python train.py --model="image classifier" --dataset="gratings and oriented noise at many angles and scales" --train_examples=395000 --image_size=32 --crop_scale_min=0.8 --horizontal_flip=false --translate=0.06 --targets=["angle", "scale", "kind"] --num_classes=[12, 5, 6] --arch="inception" --norm="batchnorm" --activation="leaky_relu" --depths=[3, 6, 6] --kernel_size=3 --stem="deep" --widths=[160, 272, 480] --mixing="cutmix" --label_smoothing=0.1 --loss="cross_entropy" --init="torch_default" --optimizer="soap" --beta2=0.99 --lr=0.0033 --beta1=0.95 --shampoo_beta=0.99 --eps=1e-08 --precondition_frequency=10 --max_precond_dim=1536 --merge_dims=true --one_sided=false --adamw_lr_other_params=0.0015 --grad_clip=1.0 --steps=4500 --batch_size=64 --epochs=0.7 --lr_schedule="cosine_restarts" --final_lr_fraction=0 --warmup_steps=900 --weight_decay=0.4 --adamw_weight_decay_other_params=0.01
Rows from block 10 of a small image classifier, named by matrix and row number. Rows with one number belong to one channel. Each number is 128 + 32 x the weight over its row's rms, rounded and kept within 0 to 255. All counts start at 0. Numbers have three digits each.
After each channel's rows are labels from the 100 images, of 14976, where the channel reaches its highest value: "colour at peak" is the nearest of a few named colours to the mean colour under the peak. Only what is clearly more common there than usual is listed. The data: gratings and oriented noise at many angles and scales. In brackets: how many of the 100.
# r30: branch 2 reduce pointwise conv (model.blocks.10.r3.0.weight, 120x480x1x1), inputs 60-119
# b30: branch 2 3x3 conv (model.blocks.10.b3.0.weight, 180x120x3x3, transposed, each kernel summed), outputs 60-119

r30.21:154136169132103083106049121149119159159097142116062142138136127141125091185160121115128136141106106144099154174150134138092122156159158145103128138083146157179185168057199108061152
b30.21:103086131105108123082139148090161136141093074093167079112100158143116138096129139151107141057059177159136112101120101093150138081143073085136147077114200132121114144120101207099115
colour at peak: pink (33)

r30.85:135099083124097088128134104128169130133136144097193112124106147130164120138113111131117167139126080099122145152189148102122170140122115093171163151115156121089079131202130116142087
b30.85:148098124145126109134117070164150130129133067110151098143138154125088142162117133105153088084135088148169158091175155143133092142157168066033107175150140152157088141118093136148132
colour at peak: brown (25)

r30.28:173132168116146129143087114159093171143112077098104125154129143150130133157122125130093102094078115125088125174060139128097132087119174120127124170095107149131114162127084135104126
b30.28:087148131108152102144187113163120084118139148105089141119116076129113114107080156086069107069110144105095166155139166117158102129158115102140068075132144067123092159108130124104127
colour at peak: brown (33)

r30.66:113145130104132158120132101065122106126128077161151158144165176114130178145155074111181152080064129116140136082152074136088180099147141115079110146115114096132144073101098159167147
b30.66:085133170130116121167116172131076112147155134148181160143155143136109159136162176098130124176179116119074127112123143181142122107149106144125118130196122127103079129100134052107182
colour at peak: black (31)

r30.97:054139165114113109185090162157155127185143164155151121156119115076112186119166124140145084125143124112090117112121165090040110124097163137154112098127089140104166134168108175142121
b30.97:083104133084141041075116174127172152123128088083151157080087126085106136120092140117096161145168085101123101117076143088156198139135127081070084159124143102084147118050130137146141
colour at peak: brown (35)

r30.84:187125090103134152113137101133100206130105125104115099127112124088104128085195150128144112180108105051118149150123116085094122142139065094130139096076162157120155165132172109102134
b30.84:069169111094102090126084120068109085124105123131127092091126097122139128136115075077112138144032196145144105107137153202096152104108086112152106067125157106084145067144122107173127
colour at peak: purple (25)

r30.17:110169141120136099076076142141177121191087137145132169120105186099083140128111123152097124137069177124157173100154134162090099159139150104079120193145074156206136093111151211095113
b30.17:130144135079114108130122126119169165075132111121086084170106056137114196126116134142124108099109080122168115106156123146137118087152129072082104072069187111136130131151117159146131
colour at peak: pink (34)

r30.31:108165133067075089111098127148156156095093126143122107140187150199078114123099100170111219117121127125141118068141140147147135157126099160141134161156125182120093142143157137108112
b30.31:082103114144112104160130127147122146087104154120075119171132097094132124081107148085123102099109126063174074105117140148095077118139088108071062112131138091121119147152131150108135
colour at peak: pink (32)

r30.103:093139105132162096104146135147097148127114081063133138137109185087164113045139115088107094083127114117109140148133176172132174167124169083160150168131054137121125146070124113091071
b30.103:181093149099121145127183100109163106175132172089082127111099103120143145109110132156087090205088118117094118096145157119153124106129140130089156115138104141118149173120115081151105
colour at peak: brown (27)